A small audio captioner, trained from scratch.
Data: trained on notes from a synthesiser with random patches, 78125 training examples, 24.9 epochs.
Rows from block 2 of the text decoder of a small audio captioner, named by matrix and row number. Rows with one number belong to one neuron. Each number is 500 + 25 x the weight over its row's rms, rounded and kept within 0 to 999. All counts start at 0. Numbers have three digits each.
After each neuron's rows are labels from the 100 texts, of 14848, where the neuron reaches its highest value: "fires on" is the input token at the peak. Only what is clearly more common there than usual is listed. The data: notes from a synthesiser with random patches.
# fc1: MLP up (decoder.blocks.2.mlp.fc1.weight, 1536x256), inputs 128-255
# fc2: MLP down (decoder.blocks.2.mlp.fc2.weight, 256x1536, transposed), outputs 128-255

fc1.520:488464516514469475417517506438506506506494490471503485498502490502503516511495477475486522508486515414477524470534508499481467456493536480506531479510471476514528551513467489466478501486496452506513534532479510450488503504532496487515526528533493477470486482528535520440468519484542519497499472493479505502508520505524531511493488522467482489515490453499482501503460493480485549444488
fc2.520:517519434504509536521483509509530520524467495535500503525492528503512476501525509472504520506472443563468512491482504507512480500456559542555501510523459491492514496485514505463465506478508496516520512495561467522479511503504494517493507506499469519513528501499463493496521513498486524484519474503549499511513528481490466475496464492494488551508492489503486518498516507475493477526451
fires on: "register"; "glide"; "echo"

fc1.596:489502470482492488513490511470502494472516507530512494503503497466539507468507465527512489530456509476508489513499513524509486484451511523517468521533475497533510541503507468488505488480465525495475491475531480524448531531478440481518533479480449461444513502488515496476531470500494502521509500481523463533525523479480446533493501521516470479473515481543500519473462507498533510488533
fc2.596:458480499468513501507511506521488552505488510520479483456505538536540537507528496462473501473516493482467503477534507452471454516501480506473497472525509524500504454494470511515493506512488535530518459507510511570474539491502466503540506487496481473519505493510530467530495524564464461497515510516528500497533500497488501514459518477518547558503506499493450465486481461516516477478514
fires on: ","

fc1.450:526500512497531460533483447487467510493485513455499500493504491533462495522501466471530528488507511482468497509499562492471499488456495468460490505518537507505498538475485505506534537479539465490473508532519487511483510518500476494462513462478481501522495507467484462473483469511485527506537549499536487529504479509459515475495465500541532485527486495488478510507474547493447494513497
fc2.450:483491530541470515497513502510504529544504473486467466478487520504494503481511509503484486485513492516444511476507416492520445490463502519542521506474504525509507436499485533449511490494490476497469502499481499517515527527521482522544464491494465527480536490493514509480548504487495506469516451513483532463506537516532438502464514454503494494470472511450508524476500494491517526521490
fires on: "resonance"; "pad"; "pluck"; "echo"

fc1.478:512470494534508527505533460492525474489502487486517505524497494488484526502540495474509465481513504503458512471501507480497472463492506509503526518508518488488487501536553510490505471485529506520517502474485503522485521512515529504516552502479518511492499526499534526500506483492486499486407475551498502513498495500541467515513464481454501476492484503469514507510485564456437507446453
fc2.478:453561511555523512554519472451490454535515519471513496519521495513462511464445516494478466494498509542484518524479506463541517457453498488483505517492449540474509499489482535545517496507494515509468515499510521509433540512499514495543522561516519525547486501539537540535523461487489485504521495481529504550512504525503499483493496532520474495489551470489503442509550496497540548506558
fires on: "register"

fc1.17:498477517498480500522468475466475513517519500469464521513490478492511511470533511495478484479518495485458465543472496549506455518516512490475481508504481479491505489477500535493495497493550528485520471490533518472470457502527476522453509498556470463515488534526545503515444482487522486461502523509485448514546499503489513503454508530507510514541479490507507528489510512541442505512507
fc2.17:540488448534430500522531469547487482518498522478505503501487494489468480536552507431469482507456529541530466491471494499497452513464502452522464508525535531511502492493468513495479541505490453555518495461476541543491527482540457478498503470475482485491485526535507539479510501500503492539511497486463518492443496502480548522498511518456515507518492510489521502479461515479487504464549
fires on: "drive"; "echo"; "glide"

fc1.138:500490536509480431507533495462510509525508513532474551498503491475501516501503519543464513493502502436571491473502461491482478518544469477482464494503483532518536522517501514526453475555527513521512493489499544527452488509511530524490532534497538520506517472537513518488490479500520512509474508553474498509533514507514498496493514476473510505509536516490469504491498497536493524511502
fc2.138:492531431525511518491532483489515492478526530466505527497464523525470511512505471456505501528500469490451493507527521516516510494459529462553503461513485503470513489537482486499519540550463517471496476485498470479481521465499478519473492541488493457500493502503513550498522504482498502475493513493479529486518500508465446472489525519469503540529471517468494528480469505497488469521562
fires on: "echo"; "pluck"; "gate"; "closing"

fc1.107:494444453535475492450520451463504487455483515495474461505500499526523507493544493464536509450529501490508520480523469485482514445506470504487464531518480489474509507488495507435483492486521538490536513487459505511454464475511485501501528491507502518524442509478513535525491502502486490526480510501497462529503475496465522535529531498480511499482458513516507505511468520501516481466471
fc2.107:494531516459515527507507467433500503491511506496530529494416481443496513501467489500491468511484505480501524509494466553527484492502530507493507519519489508544448539520532507508479483470503482549538451525498513522548460492534494518501470491454517503520548509521550530455488543510516513486502472491486484493514498505515501477513478465481508525502494498554492497453517498512458492499482
fires on: ","

fc1.488:496517509543531492535506465464520503543439492492520507501509480530490494481464467499463504482521502484513445505485562449491567507480508493462533501524460532517499496503505510484501482492532507493504510471517504480505489524494535518474443507493498503480505555477451509525471502531502525485495567518538509505520477525476502474521512492510482477532504517487497524497517516539461529480480
fc2.488:454494517447508495469474494519486556493480476518486476491518510468519464509486466500523494508480466487497501487521455478514450482499498470555489480496534483521498496523455518531545506486519488493505450512517539519483488523500505517510503492440417507517490501549500513524516499483495474553505489503506498497520470512459485498508454489520545514490523471481539545494509500500548486538465
fires on: "<end>"; "pad"

fc1.715:514517531507485514501526494480515503487492487522480502494474500485530474551497478520498515524516543473502510481497505464469490462523473496524505452516526506507470515516509485482529481489496482502455435520491533532494498468504524494491545499498504463452531484501514474532529469510484481517468546526521496496473477485505522505524482507499557481549506491506480521481486504492514510506538
fc2.715:508548515507463508495493490519490491511478498476521527520508499496510488483512484496502499508530486523474547442508539535475544494536517531460533499494487492508522487514531514507525494543485486477516503477478537465482569523472508503474515543542525515470514458510499528496471503515522479513456507473537445488492513494517515484532492496527533497515498497526528504525485483493488528455483
fires on: "bass"

fc1.434:514502487502507499475544532519521510509451478437475478467492488498495517478475509502468492496505501443527476506511532458524489505458479467497469541510540531505510485496476503541542474494510531497450500505506468497513471498500490464475501533460515548506498531475454464544474504514512500501482501509457550501488511514498504516554515479505459486497496484483504488508521495479507481483501
fc2.434:482495510488495505510519509510524509557522484515485495505515512531512514486536500484509505515499505517551528517538482498476524533506500484502507521544515464521524522538504477486487505517464536520494514508500539467484521510562520522487529508545485470481477503537477481454515508505519495494528526478481503521503483509509481490536483479472479500462503442486508500493496483491549526485506
fires on: "<end>"; "drive"; "echo"

fc1.538:523490478488556527478527495537472508487500533463511469548486491515485506448519499473535516489458552490484475509545521483485452527518460546478461517493494519508508468462541493514479540460474510520527525512485501525507491530462507486511475475521466532503506473534482517492507500484474524481525512515503516484522515528511539529514502468473467523541510482494500523484500526523429508526474
fc2.538:522455473538506452519538484448497513494494499508513461553514478495539473501507504446533496513517481450478503505514532516494524490445521500533518481511478529504519506534496519541474507502528469491518497497491457477505458502527547475517541510519482454493500497487501481488465514506444497492484519492565472519522463526474507499501524507528477502496499495541505496486519508498447487490493
fires on: "pluck"; "gate"; "pad"; "swell"

fc1.473:517473508503493474515485548518498462501503466474499496479469453504499500488490516456485485533473463516527471524491494478504493503443507538495531510459549526505453514514482520515501485510506527469518554489507551498475465454482513531469511496516468580468502507481545529508488488526485519500510533504511506519499503498479473490485488503540490512491466568489522520528492499515517478510504
fc2.473:503484543515498479492529484424492486501471527488474488477547514555509459470493498538523481498539495482451545473478533523495492515468506497479460455479491483451544477505528514491500508481505522519493476508465454485488422447490497511507507471481504489528522481508499479503481473524511477506482533522482479506496483531523502461438520488541521503505521471483510500514488541543518515505508
fires on: "<end>"; "tremolo"; "drive"; "glide"

fc1.227:518511490515557477460514482525494543456501535491500511537450464492466493490548478510501491498530551498481541465501559508510453443533445511483471517496535531466540487539481510526518489456499499506518496519543544510520543515485513489496464536493477491519522505458510509515484498482520551465456519498480499470465458468517463482574489475524519486485511497509524508487499508489516516514491
fc2.227:474442516495500453455504476507500513483516464453493480498488488533450492449482519450507499500522476519458466487467476479513532515483575505474454437452498511477518518524491543478515538475461469506576485468507499482462478503490499483478465483472494521489489490503504477486511484504452525494511493478444511479492499495563476493482487499500512488490515532499475527490495539525486474467506
fires on: "register"

fc1.567:511501526502507487467498519495488510449499550491466494515481475501516459483488505527496474511480530437519491516507482495487474449516509484513475468480511480516519491498502444488502518476498526480532459489506503513508506509518492521490499504547469536505531524487559509481484522470541520504469557500520484531512448497461522464517488503528547486547484514451481503484532459540494491512518
fc2.567:494482485475543542519538460503496502457516465503506483505484483502546485490522470462512505478530512477542484520485492480499505534497518519540519480490480497544511485466516514511513518516498486469564483547499499531515520456491472513510472450488487420510474515503476528483511486501535457488527503491479550499568495531512447486500493458483487499474497502487478503541510504480498499508512
fires on: "bass"

fc1.400:503483504474528499502475530452500521489512496523496530484516498494490516511505469496498504497510529460504478474461474543451437483493538508497500493495466495478493517500508534525501470493496510516472472471502535477525509491497480517502512499460458486514493491496510527461486471466537505521511519463546538490471510488538535543480497487514490469491531487499518474480499506495465507505527
fc2.400:486512465540474493507497471491500523498513491520546500476528483505521513477462481449475537504508535519534502479506491498516511502509486506489486509500513495489540472488487463549514513516455546528506491510483460498510463498492537526515464486535484480485490487498503500520491518502482518500490475493469492476484502502537477476500493464499515547528479510486490561500525516501456486488481
fires on: "bass"

fc1.15:495507480530479492501443490483507479504544523476525532515528494505471485461476501456499505498526541467446508464506506485476453496458502479483499466477536529500549530523495490463489507490556520476540510527499469482511496515514479493479484475485537506499447539514530510470508495501491500524486514494508460515504495459510511548500523488521521495504534508471503536501487516478470574478522
fc2.15:477470494475499458486521509482516554485489496481497472534541472448518484495506523515516528534477491504495519513508475530475536549529522493482508508510488485487497534563537457480481548492498502523490514514517506507475499518478532530568493475500477531507497463478502489522464492463497485495497515540464518450450430423521453501502446466538492546457507478468494507493486475520497502497480
fires on: "register"

fc1.93:511493509474508435549456505462484533509479515519561469529475507497475518498466522494497514512509481504556477453522489494472430479541526502504510474529531463530490516515496529511486479508477476465512522498507518520491501522481503498528519446499514529512536524519487484501513513508517526486502504536514509504460510488467503498479478471497517523486500508541501482485464521476457519530530
fc2.93:498517502491482442499516502491480494496552524509562450543491492478539491485491457509509463531489479452544473482495477472519453472516495483500503469544530529477508502521506507514486469494477495516536457531457538482526500508485527522514515475496537539511475489490489503498554451552502516484504478499505479516489511536496501496494504481480521526496519493532543520499433497488495514515482
fires on: "band"; "high"

fc1.584:476504524453507469504452516474505502504435523535484496479507522529491512505473476501477529504521455448487507493514483480481447505473474487526506460528476494502523508503503518521509505496498540508508515524516584531487520456480489509494531470518495474508477530557504505500496525456524522480510503506515500482495520529525524520489513506525467474548489497526471505530512484505470478456501
fc2.584:468525478504476539478492510497515503506454482501515511530540514447520495483500531488498509513512505484551507504492517470514526519517512504462528516498490507508522476498481519532471486517451489495473497540469424493488499514503503518520490505504488523507549517518527500525497475516498503485461507515463482526571469444462475505512484489496512528498466528468506520486518492559544487519517
fires on: "bass"

fc1.234:466507514511521518515504532508485508550515472477527531477497492493531476501487567481484461506499502512514463512512470461515430523466516495499482520469550530543459525520525500498500479512509499465505533524528545501455478502549507518504529443518542537516479491491519539489515515477482506486523537523455479484512513504496492524481522499547484504469481529472518501550476475489476514489507
fc2.234:507465481514504520496499486494492482497471466506465459540530503508511487487459503504518509467485511475509516463516523488481511512492486503485476465527505483514488475493477512529524513478510531481485492482471469474485467461457502511501465485488510496543510514429505464507461492508541469531492504535499543519524471487528490511470499452509495514475521535532486519505497534543492444509483
fires on: "echo"; "<end>"; "tremolo"; "drive"

fc1.704:498532540458525467485509505504522522488559508494482480513504538497490541499508521540482514441523508468514480501492477511469487506474539466478465524487488470501530495556489513475542459513512532506487483457487541490539460482542522480547525489505523495474467523487492511481513510472543496486488517499518484520511507469534458484469499536491470513510498500541479484497506491498439501480513
fc2.704:460502490508545499489521491462545490536465422472497508464543519542482526497498511438461545535518513511490498487532521494488516532500497511510461432497506492484510459492542476518521495483430485453516483509495530457503540534513507453488519514503488476495459481532522498467467503472483456545501502499537488486517463470453487487504525528498501503557504471509499466490516493512478504508515
fires on: "pluck"; "resonance"; "swell"; "gate"

fc1.445:473496530476508459491494478506484516502503481520465470506499481517445487583494539459496527548489500516491501519468514489411503500459477517514495495522518499478451457513507463515506574494494489467499502513485546536525514469463536503522513516503465533494512494503477513513486545531541500515508483529499509470537507502521492517507502496445478486469453530528535564489494511485491515464488
fc2.445:491499468506508514500525570481521494486528512482496508485479477501511534473453502512519473490524522465426483503489557513512487465461524501492529488498459498486456539495562521465505528506481488525533469485464476491495485521545501526491514476519474559491543521491482479523473467482478535476487502484466506477447505494483506468517484555508532535497497526470544456471480497551553500498504
fires on: "<end>"

fc1.337:505491514488507492464547516490480479463542484521509468503465512489492493510551486494427526451498495483463506491511551532536501495492501511509534481509504541437515506490477450503498506538501462476530534482469499500521509465483534505537489466536486510512480435508523501505488512522532542489467480511478481494506503520514466499515557514508536503558464467538508484502526509490508521476521
fc2.337:474510510528464512526486491469528499483549517500478493467547520477499528526459479516465498515522469495499485474520512495493543513513506508535523447518496490467521454485499521506507509512503520511488483445516500494516529501507533523516489517454457497509479507481488506486519469479479516526463530530529495508529471488545437513493503498496498524469456481497524534459512500510530491459510
fires on: ","

fc1.4:488512474549472497478486524522470562511562509515500519490519500508468501535490497527473535475474477431500483479548479503502507493521496497533497494518531507496513491532474504488537490490515526551482506500468477495478481475455486449516484484512491516503483423488515539462474473516496552487513504473513509492496471482469509524523478472490529479503509524426544514518448530526517459487499
fc2.4:453497522490490486495486530483532487489516538474514493528462496496493496449508466496506498502541483501486503490496531463492520493485497490468480549561450487487516475491497486494518453485474491507508519493559501486502501488546456496490562481517514525460499512475522539507499497484534499525501506493493513518540485496525509480505525547502558494463512456470521504458497487490505529483538
fires on: ","

fc1.699:527537486522506472511519514432472518520469506503521543520508551442482548475532496475529493496495518476473493537480461550488470445487513479476533514520512476502538556486494466519483535502508497511502506510533484461486538507539512515457531539530509514470520499485495505488499478528469499460516518537530503575509475490485530513484507499509520479471549532505493490479445482511484466506503
fc2.699:437527484490523501507479495510516522499529494476435504511506481497482499475464515498511483494485497462552504508481499512528429528528471466482489518484465507501533537509488566488495521479482491486477499532532525517464484517465508496505491520542493482523470514494523513472538504493568506512484490508512519489511462475501492516516545492522478493488477475500515533522524506526441549482525
fires on: "<end>"

fc1.146:519463518508521476486469519464529515502471521489475507514479516515524517489519500483495558510527528464498504501508499510487503482485506485474485526502519486462531507499490498512463499528464489503468481474530550473489494502525482522533526515480505460487506480564518516525452503449523508540502507477518525506485549514508509486507515515514466471456521473502470526517487488473447531520455
fc2.146:497511468513486513514525494518533483502469438491454496507484489477505505507508497480460496513508479501465526483465514480511515506489494509488483526482505485480506560502533513474524523511507481493528521505478479467505539506503446494502462501530461578510530511497515529526530507485501514478541499542498493489514477489481496488504471469480527552507487459488505469503472515480517490525513
fires on: "resonance"; "opening"; "closing"; "gate"

fc1.539:524521511509515479508521452476515493481508505457483501500526495494484495522548516488500502514514510476493523478495461499524452534487479480451441498490510511535501549522480490468520538493521484503494489486506477540491476478533530540499457468487483526538527514498474496526501472489524452485490492456532494486503492511477530501473483510494478480502518489484476474506516530504443508513507
fc2.539:503488536525514525532492550479508536531533507520486504469465513514525562501476542526495505455465526507479516544506499512505520479489511495442541473472462469512475480521527492480479481493474547492508483489516504502511481507488521525522546568477501458478471489479473506529555496472531519516457454486471481519479496489492482491511529463521503481498483502486484490519513540479533539517495
fires on: "drive"; "echo"; "glide"; "vibrato"

fc1.569:473468442475499465444488510466475487522496495573536495502489515556525520491512540494479528520475520486527478505444508516547443451466513529547491513519503492456512464500507522508509524515489521533545529520506459525489480499486532493528509485514536505542494529505468509506475493521475493476523507493519456529497505517504501483501523540520462483521487504464512491497492471503436498515499
fc2.569:460465508508530516483513528498504485516469498507546480506484491497488489501539515542515457474505491508513520510521458499470498502511526525541442486497484509546490474526565513501481494489506531471452506513518486491499506471492476472528534508531502540517493470486531514505502482495479484493494501517445491441505513504470523486516456539490513551508540517496486523454529510469530563496487
fires on: "resonance"; "pad"; "gate"

fc1.16:496488457499502516501503488493490506509502538491479478493510506537543490487486491451512513469552522497501506494485512525499460531498509468476483498514541536490523485439511495486427521505495544494492468532466519544476525500478434491471496476491520488479478486495551506453468493491456482506479573525509513461566506470497550539460491541492531483514499528452501453485492516501482527477526
fc2.16:468560534487552448529515518495479536522453451523481525534481500506466484538543505485508549501489514495460481511465525538481464469456500504512456499518495480482506464494486501525529475542494517506482470551515473529492494488507506482486494504514477507452502516488532495500484546510489549472524450531480497475483486527541463472482524472522470520513495469482521527491525483508509520503476
fires on: "drive"; "echo"

fc1.498:487478514454478487465464519454485483489496542481521507510505490514482519515536553554417529492511440479494490511505469486426500480509551497496469508522483542518496495538542535508509509454540474486493503490470509493495524495490493497511467469483510492506495489544515436477546461558488491523515538465471500495463491530486544487477491523516489480488481478501465478485508484522475503470503
fc2.498:468509474493490519499514439472494487504486552511512541522482476472471506499512500515501493529539490469473439456503464525490513457492506501524513509523492503508492500539455509466466487490514452500497469514516535493548475484506474497529490491531507482472499552510490513492526507516530514506513470551532507475477508490487525479483458500500498464479463487478493443490528494531463520482439
fires on: "resonance"; "pluck"; "gate"

fc1.466:514459468504497516501492497479534533525462541500499495541545507509513485501499486505516481495466472441545402442464501474507469496473496552498503483466493477513534519524474515520504500520523513484522536508503538507470500491520515493519505538532516518526516457475503541534480515476467520494472519485495484512502502501452539481501489488533490450503512510501528491513505494509491460519551
fc2.466:517499528482562515481482508482517509509507515508480497555453572504499552490491507509505509512513489530460565513486491504507507480477529497493513492484492506564505519513534502492508503530493508525471516487515503521523548498492507495507491559499469492481522474522524480514488481462475476517513472509486532499485511509469502529514472467486480478452466533488532493522431466492485524483518
fires on: "bass"

fc1.514:522493447535473494499463541456499524492527505505497562486486515544473496474496549487501510481497481448487516492512529491498420475461480536478457496481525513490524558488543531467516484514485509502507545492501548505498505507472498486511500528514493482461527476484522517480465446494471508532510544478481496492468505483503534483493512520471507471531517513481484493500473491503482501481529
fc2.514:525487489525503423502480513483526525491491515474528454525472490554483506505506477481493486537478495504502522513476539495453459538520518485516485474547478492489494487519519502487468505470546518450521487493517504484531533526493452521513533499503516551487506466514492492521517505463437482502517492501509499524536455550475462494506494516511515513498539506473542503470518514522529485504472
fires on: "drive"; "echo"; "tremolo"

fc1.507:502482500503507476510437498502493507515515499508500580475539487550520523518548469462480534519495509473486522492540520515447416469486487509488470490512506480512504483493487528517468480527501533514531521507512541500507544462459514493509525487523506485471535508509525518479486453438506471532464527480473498478495499495509503463572508516498485454518455499476490531505486467482508539522533
fc2.507:504512490522512512519532522452516496492468515477478494566558499535491523519503543537510490471511515517499471450527479462553502527478515520480537524508499505499494461490492471505497538498519448507465466477492504466507513525504517452529545525465496491492484514498449464510497558521500505527537454480498513492518492498474485520501495489508515538501497473503461471524523468509502501537521
fires on: "bass"

fc1.42:521504486520507437525465484474477534489509486526552502517475496496507496461490516486509560475521460493533474449520506494460461479542500489549524510515512450537504514477484530496525510484477506507536490487518519502463519544488500457475500502520506536508519504544509509475487520489511504495516524534480491507486493492476519500507479478499521536479513499531485457480463538457458493482504
fc2.42:497512509485485441503507501485471507497554535518569443542502486478520484495485461506502466538502479461551469472502483475520437474528500491478511476532532517481496486534494508504493467498484480505517465536469546472521502507485528521516511469503527529532477492496493490498558432548507518485495489485517486518492513523491520489491508489491528533496498501528539528496439505483483510509491
fires on: "band"

fc1.532:490504491524465491533474480502444484502458498454493538540464511551496470534493511482535547531482501480513516494490514475483532488514480458523484532542495568481515477502451510527475496488493504487499481488511482496527495487515503474533457532477500542558509508499509481484472473522512527505518522524466535495512472527548530525528440538503477503494552499500508524515508495515494502475477
fc2.532:479456517425530501523445546527478508485471511517504492480498447488515542471490480479467490468515550489508478490469497435525515498537513469537519510525479518491489469467504485472498506500436493491450529530516515540489538487466472523479480497516522502474512471537486546493467513529498538530478497485521451470540496480480486498537509526446511518493463523483492529481538502473490479495504
fires on: "echo"; "glide"; "drive"

fc1.298:498454501534496489522497512444517471523463484552532523501506517507501533465495503505482496514454480461525447507494480497467460464488479526487489486502514473492547522510501480502473512544533517483498473547500517477468502435514539481495521461537453503514463497528510483545524540497527475499487502468507484521492528509509533497494472500509506457535504464516488518517513490519446534487513
fc2.298:519532463545527465534525484490498523462472492493500477496486492505477497533494483481499519512505507517479501477493560456529483495491520492526510488506494495504475503515493508477433524481539516542544503462480477523463474525476472506470522513521494481511494495534508479501498456480465506515517540494532496476479508537488444462520500493474502517446456516479542465510490485484521465504480
fires on: "echo"; "glide"

fc1.263:496500495529472502532467490457486501528502481475525541500506486511520501476507539499474492496497495473514484509539470529467466512470476502484448525524504519476528471488487548506527510483521545511470511521488529501508482571501545510497496446521519499505478483518554550472497510488520456507494490461514535460505498541473539538486512480485501513504495490500469498529474536481463498506513
fc2.263:497460511477523495487536479553493493490486500499507437510486512543504463501508511468535505488518488482478557515490536477495470483496481485532516514494524510511492489502533475518486538504501492511541484478497466502518501504481507490501500508527497504482477512512520470489454493499481525510518509483493502504511463520489476524472488544502461525484529501473517554498507498464464485488517
fires on: "drive"; "echo"

fc1.626:479538518473563507488540501444500472470504539507531527534508489470491495529456537501502495495506511459498482524480467517518489475461533497500467508525494540519498484485461485468499507483533497500543481474480486526495495467517544525498489493491503506465451480488478507512529517509482468503453485481554486489480531433466565485483511528514490473501524510511488492533448493516466474526503
fc2.626:532499495522551490529470481483478508514453467468510476482505510492507497478463472541464519494445487497515557448507551528502517515490531469503511535486469498492488526488501481496483504478513447505490496484473495476516441488478490490534497485491473446468509518524532488498520531486524481498493502502458514517481457500465481452476499505499520498522500456523462506512508556500487498510484
fires on: ","

fc1.746:473508506523526490509481472511464513477501492467508520504512500465480508501539481474503521529502479505555476516524506524529500549499441482476519505484515499502505487485504459470494489461495446531520497525523500501543498515511483532486516513498465483428480543492505533507491494501501491493482531489494502521528430528515499500486486515492535448525470488461492504505509498531500534535524
fc2.746:505515522522464545508521499552506493522564484466515474493520539485471511514506492531525514504469535472469477521468487487514479471479485456459511515516505501448443499493477520487455483492514478508532471492465498503470531555499491459519453556505442507514500479486515485469520492534523523535444469475536511489516487525484524515498493508546531521514500502485467464495513507465503527473520
fires on: "resonance"; "gate"; "swell"; "pad"

fc1.43:505514490458528506504463527500507537481494517460510494497468518516532502475499502497506520467499487489510506487511565463503476511489481512522503503513539533493514553508490485476505475481416490532505496467573510514495499475529495522479494540457467517499511510488513530485510517474525509469522515476499539432509499504467486530496453454509534510495544505500486476500475538489486555481534
fc2.43:478487486503485500553467454575502463502545522522509564511507487507482462501510520535465509506493517501529491492468470483520534499492480528471505521493501482470501515474465469514453483503518464503464562478497552517532465521492496469513483497543500530481514525495493499539529531510478488536508495484555488554502521484511522502514526483532529506474524529512482449453518496497484511520496
fires on: "drive"; "resonance"; "swell"; "pluck"

fc1.376:461477497520524463548522489458511507514456476510490457453493492523446512481459523530473513500487502498487521475520502465475509499500547482537525501482524531477497498461513527491482494515448505494488480474492509521505535499479522476551512526474499493544505496497509509472488468477459523473481514522537529502530510504547490494509521481502495464508534529514553495523473492523488520504487
fc2.376:465505476511494498529506452530490523487493506452490495492473483456498515546517478539454503481494490505518536469491503495492486536542474473502477484496550468500508517469511489524542530496463497464502479504501488479492486465543454531513464498496504472474517480468509479538483472500506489535464472487480438490501535513497506511556508442506494450492571545520500534491499503475503496536502
fires on: "<end>"

fc1.142:480460529513540481481500482534465494507474511493526456532463478519497489453468452493515490544501505483483496440476478500469554526506500514509463516543501544512518489506492510500516473531501469535509494481530508490481484470520498501515485484476533475482453520502500544512488473484480462552504482494502469480502483522481457485438489523509497558499519507536479531503480495491458538500505
fc2.142:478475519515526522457491489465491505549499499494531506509499483485464462523555562474532448503475515538429507504487513529489488488494471473489518543525546482537449495485453493536495483524510491532470525521523515494518487517492525521526523497504498515496474540500531531509478499495488524528552528485465491488513511551483494527479507502491489524501483484495495495480462471482510472505518
fires on: "drive"; "glide"; "echo"

fc1.410:507482466496486479484449492471526472502490526436514527475515482512470516514540511484483498518532485421499481488528499490507411491502516477492493488503490520482538527508509513458472499510485492502478498481477522494469511533512546529507498470515501467502497471496533521520497497440504486499518488486500501528494507511492573492527471512496482489521515482485503480509490512526440508552487
fc2.410:496459501504555469497517476473488488454531503504467534489482481485460495454486504450536492514457542486532502499459475513499546520481513508520521494521484500469502502578549496455474497500499497453521465523515474518474454519484531507514507519520517513515520495478487526526499550531489512515508522520520523505501555462485483484480537488470496517500506492461506495501550535500495526504462
fires on: "echo"; "low"; "tremolo"; "band"

fc1.460:469501515523475505477479498439453505504521536520494498498452477507453464500504498510507485502465500505530518516542520479501468503500492482486475460461537522453510470550498524484527498471509463508496524494454497534524503504536495509503524545522491482529509459495457517539463487508491470466478537500522518488554495476519497503511459498478482539548498484517494493495521515516487443524436
fc2.460:496453521485541474522517471514538537473476523489501487535498494508509489486526516538537480502517492558531497495477505558503493514525500479524458484534469456525480454489487500506479480470483487461471486559537483534457537478468516525493520499505513499525502487454517541451506459497498484447532493482478514508495513489508438473514503462464480490484517499487458500498542515484477480476538
fires on: "<end>"; "drive"

fc1.693:480527493477509461485444554445460518504499520469491543512477464539445475492521521501472498495523519457484517505512505480496517500462497520512488522524492534465552494488492491515488487489501484476486506484523527494473464501498485486505472524513470502523479502495503395510478448523513516485542549494486466518478516533500513500499528470505504481464481486537532483487511522505507512484517
fc2.693:499474496503508486519496482535501475476509486519491525525492456512498531513531532497490515466546484505466501468491518492484504487479478566521499515523477495499503523529525504515455511484511467510527521493524518533539536529512461495500535433499480517496527513510497537492498499484478509502534484492525548550472483537493516503524515499514517489417494508469455486505470477467507488519462
fires on: "resonance"; "closing"; "opening"

fc1.3:523522555464503512479496494471490505508539476472488476528464494477517510494495483493485525485522470447516483487472487511527498512456502459490487504534500566479485487485479486510506494520522506498480504498518486507488459565469509491478503517541543477487472531516462460494526523458503524493499472546491519446446512482484521497472481546495476481486487508424504510514532524538522476509521
fc2.3:542513466520460495510512508547525514523494483481494503514526541519536524519491478493502517522534500499520478531520514487502482500472510507556466517530515478551489516534518504474500465535465480548477495544486494481500482478536552498482532520454445504497513560489478495497497518510468520456485513509489488497489514492487473478491493526493487548463505477494464489524501473487526465446505
fires on: ","

fc1.696:540488482476491473518487542489499550496505512491480532504518478475478472532490491483473503508448513473523499487484505560472529478475553489453479494472509501566520492480527537500536538467487500504496484454524442468525505511503471515511539490504495449496546507477496507511470461473488506490514497488515535472515499454469464473495497534514456465495565479481525530526490483504417475515528
fc2.696:525475475530459475455513507509501503456532493487507515531559508504509510515451518512487520485452483504473491480495439471533515497488468460482523464522498490510476511519516539515509522473504494505505507532451503433536519497526492481487487507541525528530473488479478524498506509535473479475501555510490503525513547486486505528503509475460533465510452460471507540510500467470523504461462
fires on: ","